{
  "n_mels": 40,
  "hop_length": 160,
  "targets": ["pitch class"],
  "num_classes": 12,
  "norm": "rmsnorm",
  "fused_qkv": true,
  "shared_expert": false,
  "subsampling": 2,
  "loss": "binary_cross_entropy",
  "beta1": 0.9,
  "eps": 1e-08,
  "steps": 6900
}
Rows from block 3 of a small sound classifier, named by matrix and row number. Rows with one number within an expert belong to one neuron, the router's apart. Each number is 50 + 10 x the weight over its row's rms, rounded and kept within 0 to 99. All counts start at 0. After the name is the row's rms in percent of the matrix's.
After each expert's rows are labels from the 100 clips, of 14976, where the router gives the expert most weight on average: "responds to" is what is common among them. Only what is clearly more common there than usual is listed. The data: notes from a synthesiser with random patches. In brackets: how many of the 100.
# router: router (model.blocks.3.mlp.router.weight, 16x192), inputs 0-63
# up: expert up (model.blocks.3.mlp.up, 16x384x192), inputs 0-63
# down: expert down (model.blocks.3.mlp.down, 16x192x384, transposed), outputs 0-63

# expert 10
router.10 086:51 60 38 52 51 33 54 47 45 51 47 54 44 26 48 58 55 68 39 42 27 64 40 44 39 42 42 46 46 49 51 51 37 44 42 47 55 42 16 57 43 46 38 49 75 48 51 46 54 46 51 50 51 49 56 47 64 55 57 50 52 49 37 39
up.5 097:55 50 51 42 59 49 54 40 45 34 40 45 62 69 34 48 51 63 34 42 38 47 55 50 37 40 51 49 27 56 69 42 46 40 54 35 49 39 43 54 45 34 55 54 56 28 49 47 49 61 30 38 43 38 43 47 55 55 42 42 41 52 42 44
down.5 094:49 29 58 37 63 47 52 74 24 40 46 41 45 35 40 44 53 56 48 36 50 69 55 55 54 77 45 40 44 28 60 54 61 58 67 39 48 39 53 38 50 50 35 57 62 47 42 49 46 59 68 45 41 50 39 43 37 51 50 29 50 37 49 27
up.6 096:29 49 47 55 55 49 59 64 60 68 53 61 52 61 56 49 64 50 69 45 54 30 58 39 55 36 54 61 55 43 45 33 58 46 26 46 52 51 30 40 50 23 54 41 39 44 55 45 54 55 41 43 54 46 51 46 59 50 44 53 41 37 51 55
down.6 105:66 39 70 45 59 46 52 52 60 42 48 47 72 37 64 42 42 53 43 58 51 64 58 51 40 39 43 66 71 49 60 46 58 58 62 55 36 58 59 38 49 51 48 53 36 71 41 49 69 67 58 65 34 56 56 49 46 32 43 63 58 41 63 60
responds to: bass register (63)

# expert 4
router.4 085:50 51 46 49 47 51 46 51 41 36 41 57 46 21 38 58 42 65 55 28 36 51 43 38 35 38 45 52 46 52 55 52 33 41 59 48 46 64 19 43 46 62 44 55 68 43 39 61 53 56 50 43 50 52 62 63 51 52 58 39 47 61 43 49
up.5 101:47 39 53 44 44 48 40 54 19 40 44 45 33 50 34 66 50 64 37 30 36 38 54 37 57 48 60 34 40 49 44 55 43 42 35 46 57 43 42 52 44 61 59 53 59 51 61 46 35 48 52 37 48 49 46 42 45 40 60 55 51 51 44 60
down.5 123:28 59 45 48 33 42 37 58 36 37 42 54 30 49 44 58 48 59 46 43 38 47 32 42 67 63 40 39 33 51 54 41 32 45 52 55 44 49 50 38 47 59 40 42 63 50 60 54 41 53 38 36 59 52 45 38 60 38 68 42 48 56 42 36
up.6 100:49 59 53 54 52 43 40 52 31 39 45 33 60 34 35 43 32 49 59 46 54 25 62 39 42 56 46 48 62 62 40 42 45 44 49 79 53 52 65 46 48 52 38 52 65 44 36 62 54 39 59 31 61 67 50 58 58 60 62 55 47 47 37 43
down.6 104:66 44 51 52 48 41 52 45 66 58 54 66 48 59 66 42 69 50 45 57 48 68 50 48 53 45 67 56 37 46 50 49 68 66 46 34 50 53 40 48 64 40 59 49 45 47 53 41 46 53 35 56 56 48 59 66 68 55 41 61 58 53 38 57
responds to: pitch class: C# (25)

# expert 11
router.11 084:43 55 52 53 40 60 41 55 45 65 47 47 48 37 55 63 41 60 45 54 37 47 45 38 53 52 53 52 47 42 55 41 48 46 49 50 57 34 46 52 45 50 38 36 54 58 57 17 48 45 53 46 51 54 44 35 52 59 66 53 45 38 55 58
up.5 088:62 54 31 47 53 54 64 34 31 51 51 53 53 43 62 45 54 63 47 41 38 59 48 40 54 37 65 51 48 58 52 35 53 60 50 52 42 49 39 62 50 43 53 47 22 48 53 45 26 44 35 48 46 39 59 60 54 52 38 41 48 40 51 63
down.5 093:53 53 48 50 50 51 50 50 43 60 50 36 34 70 52 54 59 62 49 51 38 43 34 35 51 53 56 52 43 55 53 52 51 51 62 47 58 29 54 38 43 69 44 52 48 55 41 41 27 52 46 53 49 54 43 45 52 42 59 42 45 28 49 39
up.6 095:40 47 52 30 34 42 36 64 43 46 40 41 31 60 35 49 40 55 58 30 52 47 46 57 49 50 32 63 49 58 37 38 45 56 38 40 40 43 47 54 53 51 63 62 63 30 49 53 57 63 39 47 59 45 34 37 43 47 47 60 42 46 43 38
down.6 091:37 50 46 46 49 47 34 27 43 40 55 47 57 53 45 48 29 48 39 59 49 33 68 44 44 54 51 60 54 55 44 43 33 44 51 57 33 51 62 56 48 44 37 40 46 48 54 55 50 56 50 33 53 50 35 71 58 48 47 55 50 59 53 33
responds to: pitch class: A (71); glide (56); hard sync (30)

# expert 6
router.6 087:47 53 49 44 52 39 46 52 45 48 28 42 31 29 55 48 51 52 44 40 37 44 43 48 50 58 49 57 49 63 42 33 39 43 60 44 43 35 56 30 61 57 42 58 66 47 67 43 39 54 46 42 35 49 69 63 39 47 57 53 58 53 33 55
up.5 106:57 58 52 46 46 48 30 47 43 36 45 48 47 31 36 47 35 54 31 62 56 38 35 47 38 56 41 51 42 42 38 49 38 45 63 75 49 64 48 25 44 52 47 38 56 50 53 67 63 39 45 35 45 69 61 46 52 45 63 43 45 52 41 42
down.5 140:64 31 41 58 51 42 76 41 68 64 59 57 58 48 61 54 63 47 48 65 51 58 64 52 46 39 70 58 51 52 58 62 71 62 53 37 57 48 47 58 59 32 57 51 45 45 45 40 52 59 54 63 37 55 51 55 49 58 34 56 61 51 59 54
up.6 097:54 61 43 37 49 40 62 46 54 47 68 57 39 38 54 47 50 54 38 51 21 53 34 44 54 47 49 47 42 49 49 59 32 62 61 61 49 49 45 42 40 54 64 46 50 48 43 46 19 52 51 51 43 52 56 53 60 54 57 40 38 46 37 54
down.6 076:48 51 43 31 46 59 40 64 57 30 47 35 45 55 51 53 60 68 73 47 53 43 41 58 64 65 49 51 48 60 52 52 46 57 42 49 46 48 63 40 50 61 43 64 60 68 51 40 44 46 48 33 46 50 49 36 52 68 62 37 41 35 58 45
responds to: pitch class: C# (31); pitch class: D (25)

# expert 9
router.9 086:29 53 49 55 52 47 31 51 30 49 41 37 40 21 51 36 47 52 42 33 29 46 52 38 40 39 51 45 40 47 48 48 44 34 60 59 69 50 43 31 46 48 50 57 54 43 57 44 51 29 50 45 48 52 44 51 67 44 71 49 52 62 32 47
up.5 094:45 50 54 51 61 51 60 35 54 53 64 43 45 60 49 39 48 51 52 46 40 48 59 65 48 39 40 73 35 39 53 57 31 53 33 36 54 32 45 49 52 43 46 40 52 45 51 25 53 60 38 40 54 59 56 57 59 42 51 60 63 62 39 52
down.5 081:59 37 57 45 57 55 52 71 58 42 53 43 46 57 65 59 49 68 59 49 43 59 51 51 49 65 36 51 50 44 74 51 59 43 64 67 34 51 51 38 46 43 49 49 36 57 36 55 64 64 46 67 43 60 38 34 44 50 44 51 71 27 70 54
up.6 093:31 47 66 37 28 50 48 63 39 36 41 69 28 63 29 47 61 59 44 44 22 61 42 50 67 65 42 34 40 58 47 51 55 40 62 55 55 41 61 55 43 52 42 50 71 53 58 49 43 47 57 50 43 40 63 41 50 44 49 57 50 47 33 43
down.6 082:62 47 48 36 37 59 41 52 45 29 49 41 48 27 65 43 56 55 59 49 52 49 39 57 45 69 43 46 52 39 72 51 45 57 64 77 44 60 52 39 48 75 49 38 48 56 48 42 35 46 68 48 39 61 60 49 39 51 60 36 39 42 57 54
responds to: pitch class: D (30); pitch class: C# (28); narrow pulse (26)

# expert 12
router.12 092:51 55 36 51 44 43 64 49 37 44 42 59 57 26 49 51 54 56 42 36 32 65 57 43 51 39 61 49 44 52 59 62 36 55 58 47 55 41 31 55 60 43 46 59 55 55 55 60 63 67 65 50 46 48 69 51 58 52 38 41 63 54 44 59
up.5 101:46 49 37 45 57 50 48 66 38 44 44 52 32 46 47 58 42 55 54 38 37 38 36 50 51 46 58 54 42 63 43 48 44 50 47 33 47 43 54 48 39 59 39 42 66 46 60 51 45 49 50 31 60 47 52 41 52 46 54 61 43 47 41 49
down.5 109:41 52 56 42 39 41 41 48 27 38 44 56 29 48 43 52 47 51 48 36 30 40 49 39 51 54 27 49 45 38 53 47 28 32 53 56 43 47 39 44 37 41 48 37 61 41 63 42 50 69 43 39 48 48 40 40 52 52 54 32 53 52 43 42
up.6 067:48 49 48 46 33 52 35 59 46 47 64 52 53 61 32 58 67 71 43 31 56 37 42 36 47 65 53 63 56 42 54 50 46 42 42 47 43 42 50 41 39 56 46 56 56 38 43 38 26 49 63 44 39 50 31 45 56 38 59 57 56 46 54 58
down.6 099:46 56 57 43 45 45 51 49 39 42 53 49 32 31 54 52 60 55 57 36 40 59 39 44 55 64 45 39 44 35 57 43 43 60 70 52 40 47 38 37 44 53 27 52 66 57 54 52 47 66 41 36 49 45 36 38 51 41 54 30 50 54 36 42
responds to: bass register (51); pitch class: C# (28); pitch class: D (28)

# expert 5
router.5 088:49 54 54 51 51 32 31 43 33 33 35 42 40 43 35 50 51 56 37 39 49 48 59 33 47 37 38 50 55 51 44 49 47 46 48 54 53 43 35 35 47 44 58 64 61 31 59 49 53 41 50 37 56 39 55 56 61 60 36 58 60 56 37 36
up.5 090:51 60 58 36 38 54 36 52 44 34 43 51 25 37 53 53 50 61 39 41 35 60 47 32 39 64 38 50 38 56 50 53 49 61 49 49 54 46 44 40 43 49 43 49 63 76 54 60 29 61 48 65 55 51 34 62 43 51 57 46 43 35 47 49
down.5 096:48 51 56 26 56 35 25 50 27 35 49 35 31 55 37 35 43 60 49 59 32 48 32 51 38 62 35 53 40 52 39 48 41 52 59 57 37 33 50 37 48 62 31 43 66 44 46 51 42 44 47 31 53 39 48 44 43 50 67 50 38 32 33 27
up.6 087:54 54 54 42 45 51 45 49 40 60 47 54 47 38 52 61 52 64 55 57 46 50 41 56 47 47 46 59 36 44 51 41 31 47 25 35 28 48 40 55 36 41 48 39 60 47 61 48 41 63 33 40 63 40 61 45 59 46 47 51 47 58 37 57
down.6 076:40 41 49 34 59 54 42 50 42 49 47 43 38 45 48 38 47 57 56 38 57 52 38 54 46 53 41 43 48 44 67 43 33 45 46 69 29 35 60 41 40 53 48 44 59 52 32 56 48 46 48 43 43 53 39 49 43 38 60 45 53 41 57 57
responds to: pitch class: D (40)

# expert 8
router.8 217:64 44 49 56 47 63 65 44 65 62 65 53 61 47 63 42 56 38 50 60 70 64 56 63 51 50 56 49 61 49 53 53 58 47 62 60 49 65 54 53 56 49 55 57 34 60 38 60 62 51 52 66 48 58 52 57 45 50 46 43 48 48 69 56
up.5 098:43 51 50 33 41 41 34 58 34 49 42 47 38 42 35 57 52 67 41 55 37 35 48 40 50 58 43 48 31 55 45 51 33 46 53 46 47 34 44 51 48 53 47 39 62 37 56 34 29 46 46 31 49 39 52 42 53 49 52 51 51 56 41 45
down.5 073:63 45 39 49 54 54 51 52 52 63 53 51 25 39 58 42 44 40 60 58 57 53 49 57 53 78 59 72 57 48 61 52 53 62 30 47 56 46 40 56 74 47 59 68 50 51 39 59 61 37 50 63 54 55 51 47 59 44 58 31 32 58 47 48
up.6 105:40 54 59 35 49 42 31 52 42 53 41 51 38 52 41 44 39 57 48 51 32 40 43 38 52 60 35 44 31 54 40 53 38 50 51 40 47 36 41 44 29 55 34 45 58 37 62 30 36 54 40 36 57 33 50 46 60 48 63 39 54 54 41 38
down.6 100:44 38 53 55 35 57 45 50 50 57 53 55 46 52 60 49 48 42 72 48 73 61 60 76 52 41 48 72 52 48 41 39 71 58 42 66 49 44 66 52 54 48 38 63 39 48 53 68 55 38 46 54 51 51 46 54 41 46 59 52 45 55 69 55
responds to: echo (96); pitch class: A# (96)

# expert 13
router.13 097:38 62 46 54 55 40 34 48 37 41 36 49 41 31 42 48 50 52 53 41 50 47 50 29 38 45 36 46 48 50 44 47 38 31 53 51 48 30 31 43 45 46 46 60 67 35 52 42 56 43 54 46 51 47 63 57 61 51 45 54 51 68 25 49
up.5 101:44 51 53 45 48 38 47 41 36 53 49 45 47 72 36 64 53 68 46 40 30 51 58 44 58 53 50 35 29 54 53 57 56 49 31 34 59 49 39 54 34 53 68 51 50 36 53 48 35 64 44 56 59 44 50 31 61 48 52 36 35 58 48 45
down.5 083:33 41 63 32 55 49 37 67 40 50 50 46 43 51 37 51 49 55 53 32 57 62 56 62 54 68 40 45 38 39 49 53 47 44 56 51 44 38 55 40 42 48 57 49 57 48 55 45 52 43 58 46 41 53 32 42 41 30 52 31 56 60 40 41
up.6 112:49 57 41 50 55 44 36 57 30 40 36 47 52 43 36 53 53 51 47 50 20 39 49 44 45 56 42 49 54 49 49 66 51 52 46 60 65 47 56 42 41 58 43 55 65 42 63 44 58 43 52 31 39 60 69 65 46 50 59 43 65 68 25 38
down.6 085:41 58 57 43 46 51 40 69 37 51 46 50 41 50 48 50 40 57 39 44 51 46 42 52 53 67 32 38 62 30 60 48 45 28 43 60 51 45 60 41 43 47 38 59 53 54 58 46 37 59 54 42 50 58 35 39 72 43 62 38 63 53 46 43
responds to: drive (54); bass register (50)

# expert 2
router.2 094:52 58 42 58 38 48 54 45 43 44 37 60 46 38 47 53 46 75 48 44 28 55 59 37 43 43 55 31 37 55 55 53 44 56 61 44 56 46 23 59 48 62 53 48 52 64 54 47 47 65 52 57 41 50 60 59 56 51 52 47 44 45 43 55
up.5 104:50 58 37 55 51 51 38 52 22 49 41 59 45 43 41 59 37 62 44 49 41 35 44 42 57 41 48 45 50 61 53 49 51 45 39 53 53 41 47 45 34 60 44 41 50 57 57 39 44 50 47 37 48 55 41 43 58 67 60 36 48 46 36 61
down.5 111:42 47 52 39 36 54 48 55 40 42 50 52 34 48 53 40 46 51 60 41 53 53 32 56 55 65 42 43 32 32 55 37 22 58 53 53 40 35 38 32 54 39 39 44 54 41 52 47 28 58 45 39 50 36 54 52 61 67 56 38 53 34 47 31
up.6 083:52 64 53 29 48 39 48 55 41 39 56 46 42 48 43 60 49 52 36 46 26 39 32 62 30 53 44 37 15 50 46 54 47 59 52 58 42 40 51 38 47 56 48 47 59 59 53 56 26 56 34 40 36 43 44 59 50 70 40 36 44 44 40 50
down.6 110:42 41 58 23 46 64 40 51 44 51 43 42 32 44 46 33 46 56 57 50 43 65 49 51 47 65 36 29 47 41 64 48 38 60 53 52 36 41 50 47 41 44 42 35 57 44 46 48 45 51 46 32 47 45 42 30 46 46 64 49 50 46 45 38
responds to: pitch class: C# (34); hard sync (25)

# expert 7
router.7 085:55 59 41 43 37 54 41 44 31 40 40 48 44 37 62 50 58 61 34 35 21 61 57 47 36 62 39 55 38 50 52 48 48 61 39 49 50 49 43 44 52 66 58 67 72 59 61 55 51 67 50 52 49 43 56 60 36 50 53 37 41 54 51 47
up.5 093:49 43 40 45 68 34 56 57 55 54 28 43 60 54 38 49 26 61 55 48 43 42 66 44 50 41 54 37 54 61 45 47 61 50 62 59 53 32 52 63 59 56 50 55 60 48 43 38 36 44 60 33 44 39 51 41 61 64 44 60 45 55 41 41
down.5 088:46 63 61 56 45 64 46 33 50 46 46 77 56 34 50 50 49 48 46 32 54 46 60 56 44 46 35 55 43 49 41 53 47 45 58 50 42 46 37 37 51 35 53 57 57 35 51 57 45 63 47 40 45 54 70 65 60 60 49 43 53 57 42 39
up.6 107:51 41 32 58 53 48 36 37 51 51 49 45 50 62 48 66 43 48 47 43 50 26 43 50 62 32 61 64 60 56 56 42 51 53 30 40 52 37 53 46 29 48 47 42 49 61 50 36 37 63 43 41 62 54 47 48 44 50 58 61 57 46 49 50
down.6 097:69 58 46 31 60 55 50 47 54 30 54 73 44 44 47 45 47 72 43 41 26 63 40 39 36 38 34 33 31 37 62 61 44 50 60 65 48 40 26 39 36 45 42 43 56 50 53 53 34 64 44 32 47 47 65 56 48 38 48 37 47 47 57 51
responds to: pitch class: D (44); pitch class: C# (28)

# expert 3
router.3 080:52 54 34 58 49 41 53 51 42 48 40 64 54 36 43 52 62 74 48 32 27 67 56 45 44 44 47 42 44 57 52 53 31 58 55 43 53 58 34 45 48 45 40 45 61 49 60 59 65 49 58 61 47 41 61 58 52 41 42 46 38 49 39 58
up.5 109:31 51 46 28 58 34 51 61 53 66 61 51 45 50 54 48 39 46 69 52 46 55 46 59 49 44 50 51 31 53 44 40 37 44 36 41 41 23 58 52 44 48 49 55 52 36 48 30 27 54 41 43 61 21 56 50 58 50 39 56 50 43 28 59
down.5 091:70 47 52 43 74 56 62 65 51 52 55 71 65 56 53 50 73 49 50 53 54 52 45 43 58 43 59 46 59 36 67 51 58 68 67 38 38 49 53 40 57 39 46 55 57 62 50 58 44 65 54 57 33 51 48 43 32 36 50 42 45 52 64 57
up.6 089:39 48 51 44 54 43 46 62 36 45 40 49 48 61 40 65 58 64 57 52 30 49 63 37 52 47 48 39 49 57 50 71 40 50 55 35 41 37 54 54 54 59 48 40 56 35 67 42 56 62 33 47 38 43 50 51 39 40 44 62 54 53 32 34
down.6 097:57 61 60 46 50 41 45 62 38 54 38 51 33 47 34 49 56 59 43 37 42 47 43 55 63 62 38 37 48 50 46 62 42 45 64 33 50 38 52 32 42 59 51 38 63 55 58 49 57 58 57 41 37 61 40 35 47 44 38 39 53 55 41 36
responds to: drive (52); bass register (50)

# expert 15
router.15 077:44 48 36 54 48 48 41 46 40 42 53 59 48 47 47 30 48 65 24 44 37 59 38 35 47 41 63 49 40 46 59 59 45 52 39 60 63 59 40 37 48 53 57 53 69 50 61 57 59 35 50 44 53 63 49 57 53 46 56 56 30 48 45 57
up.5 098:52 59 33 57 37 53 57 41 12 37 54 43 46 42 50 66 43 51 40 40 24 48 47 39 47 43 45 52 47 57 47 58 39 56 44 44 47 63 46 49 35 56 58 33 64 50 60 49 42 55 50 38 50 44 59 62 48 55 59 50 54 53 32 54
down.5 120:44 49 48 40 58 45 38 73 33 39 45 52 37 65 33 52 59 61 45 24 49 43 39 48 53 61 39 42 38 54 50 52 39 52 53 46 44 43 45 41 41 57 35 52 62 49 48 45 46 46 51 33 54 49 41 32 44 37 57 41 50 49 46 35
up.6 092:37 57 62 50 43 69 42 55 21 35 49 51 34 57 45 45 47 53 57 37 37 58 52 53 47 53 49 45 33 53 50 42 33 39 41 34 46 42 36 43 48 45 70 50 63 46 63 52 55 67 58 29 60 36 44 56 39 45 49 48 47 55 50 46
down.6 100:54 56 53 29 54 51 44 60 31 41 47 51 38 48 39 40 55 54 51 48 38 45 47 41 41 70 46 52 43 34 39 64 38 56 45 43 46 48 40 37 44 54 34 45 61 48 38 43 39 41 42 46 42 45 40 41 54 27 61 33 50 55 48 33
responds to: bass register (46); pitch class: D (29); pitch class: C# (26)

# expert 1
router.1 083:47 48 57 43 50 52 49 43 33 42 57 48 49 37 48 38 65 69 41 45 28 63 50 47 27 37 54 50 46 49 53 52 42 46 49 50 48 52 30 30 46 47 55 40 70 46 44 54 48 40 50 40 41 56 55 54 55 47 54 48 51 64 42 57
up.5 102:49 56 56 39 54 35 58 41 34 58 31 45 51 49 52 67 36 57 34 44 67 61 58 42 47 53 37 48 50 69 43 49 58 53 55 35 55 40 39 49 60 56 41 61 64 32 52 53 46 40 68 40 25 43 61 39 47 52 26 44 62 56 34 37
down.5 104:68 40 44 49 49 55 64 31 66 54 65 43 72 55 63 39 42 39 54 63 60 60 55 58 41 38 43 61 49 46 38 52 54 53 28 52 35 49 36 53 46 40 54 46 31 37 44 40 45 43 42 53 60 57 58 58 60 41 55 60 55 61 57 62
up.6 089:48 54 39 45 63 51 64 44 35 60 33 59 50 57 49 56 48 62 57 38 43 39 51 35 45 59 66 52 36 59 46 60 43 55 35 42 50 47 42 51 40 54 47 47 51 46 48 51 41 59 46 41 55 47 57 40 52 50 58 72 48 55 36 58
down.6 087:33 53 58 40 44 43 47 53 20 39 44 45 35 54 31 56 50 47 33 31 51 43 59 47 45 53 37 40 35 55 34 45 28 46 51 48 46 32 46 43 52 48 55 53 53 45 52 46 64 37 47 37 56 43 29 45 49 57 35 47 51 40 38 45
responds to: pitch class: D (51); narrow pulse (26)

# expert 14
router.14 092:54 39 40 56 60 31 43 57 52 49 49 56 37 39 31 39 51 60 58 46 36 55 58 56 46 54 56 46 41 50 52 63 50 53 53 38 53 47 34 35 61 36 52 50 59 52 50 45 26 43 61 51 42 43 43 34 50 61 39 49 62 65 40 50
up.5 126:48 58 47 28 49 22 49 60 53 34 47 52 51 46 47 44 47 65 63 58 49 34 43 57 38 61 25 40 28 53 42 42 53 49 60 67 51 54 45 40 54 63 30 62 73 34 50 57 38 50 55 36 35 53 63 49 44 70 49 35 40 39 35 29
down.5 125:74 46 55 38 61 50 58 49 61 56 65 37 65 43 49 36 50 51 67 58 62 53 49 64 39 60 44 62 32 54 47 57 52 59 51 66 50 47 51 49 55 48 52 64 59 37 34 50 34 43 42 50 36 46 65 55 43 66 55 46 32 44 49 45
up.6 083:55 45 54 49 53 45 30 57 41 41 38 61 40 47 45 56 54 59 59 49 44 44 55 31 66 41 62 55 71 63 56 53 46 54 60 39 39 49 64 68 42 52 39 35 48 62 36 40 43 42 56 47 46 46 44 46 48 38 49 56 55 63 56 43
down.6 130:42 41 48 42 44 40 50 55 35 37 47 48 45 56 43 44 49 53 70 31 46 38 52 50 57 63 40 54 43 57 46 53 18 46 40 35 50 37 45 51 50 33 49 57 57 30 51 32 45 47 49 42 43 45 41 23 48 43 49 64 62 53 32 46
responds to: pitch class: C# (99)

# expert 0
router.0 083:36 56 48 48 42 49 59 35 36 43 35 48 52 26 53 50 52 57 50 41 27 46 49 41 49 44 41 50 32 55 48 46 33 47 47 63 51 41 25 50 49 47 51 54 60 36 61 49 57 50 54 59 60 41 57 49 55 70 60 49 35 53 39 53
up.5 109:41 54 24 54 66 44 39 56 35 52 40 47 50 62 39 51 38 63 38 51 29 33 46 47 53 47 49 54 55 67 50 59 40 40 43 37 62 33 45 37 43 52 55 42 51 52 55 46 41 48 51 41 49 55 54 44 38 47 58 60 58 72 33 49
down.5 085:24 55 53 32 48 48 45 47 35 30 53 44 49 62 33 37 46 58 49 38 41 51 52 45 63 55 46 47 46 42 59 40 42 41 40 43 39 44 44 39 45 60 39 61 66 52 43 47 57 64 38 29 44 61 40 40 62 32 63 45 45 49 39 47
up.6 082:46 63 46 55 55 56 46 44 46 52 46 54 60 68 35 53 47 61 30 39 29 61 57 30 50 47 54 60 46 70 44 51 41 53 56 43 61 46 53 57 48 41 54 65 63 55 60 48 41 49 34 43 57 62 49 53 72 44 50 70 60 47 33 36
down.6 103:17 55 51 35 45 65 28 55 31 42 57 38 34 49 50 48 48 47 67 45 44 45 41 55 60 55 30 51 49 35 41 45 36 40 50 58 49 43 40 48 42 47 38 44 54 57 48 46 47 48 44 44 41 42 43 29 60 49 61 34 45 53 40 32
responds to: hard sync (34); pitch class: C# (28); pitch class: D (26)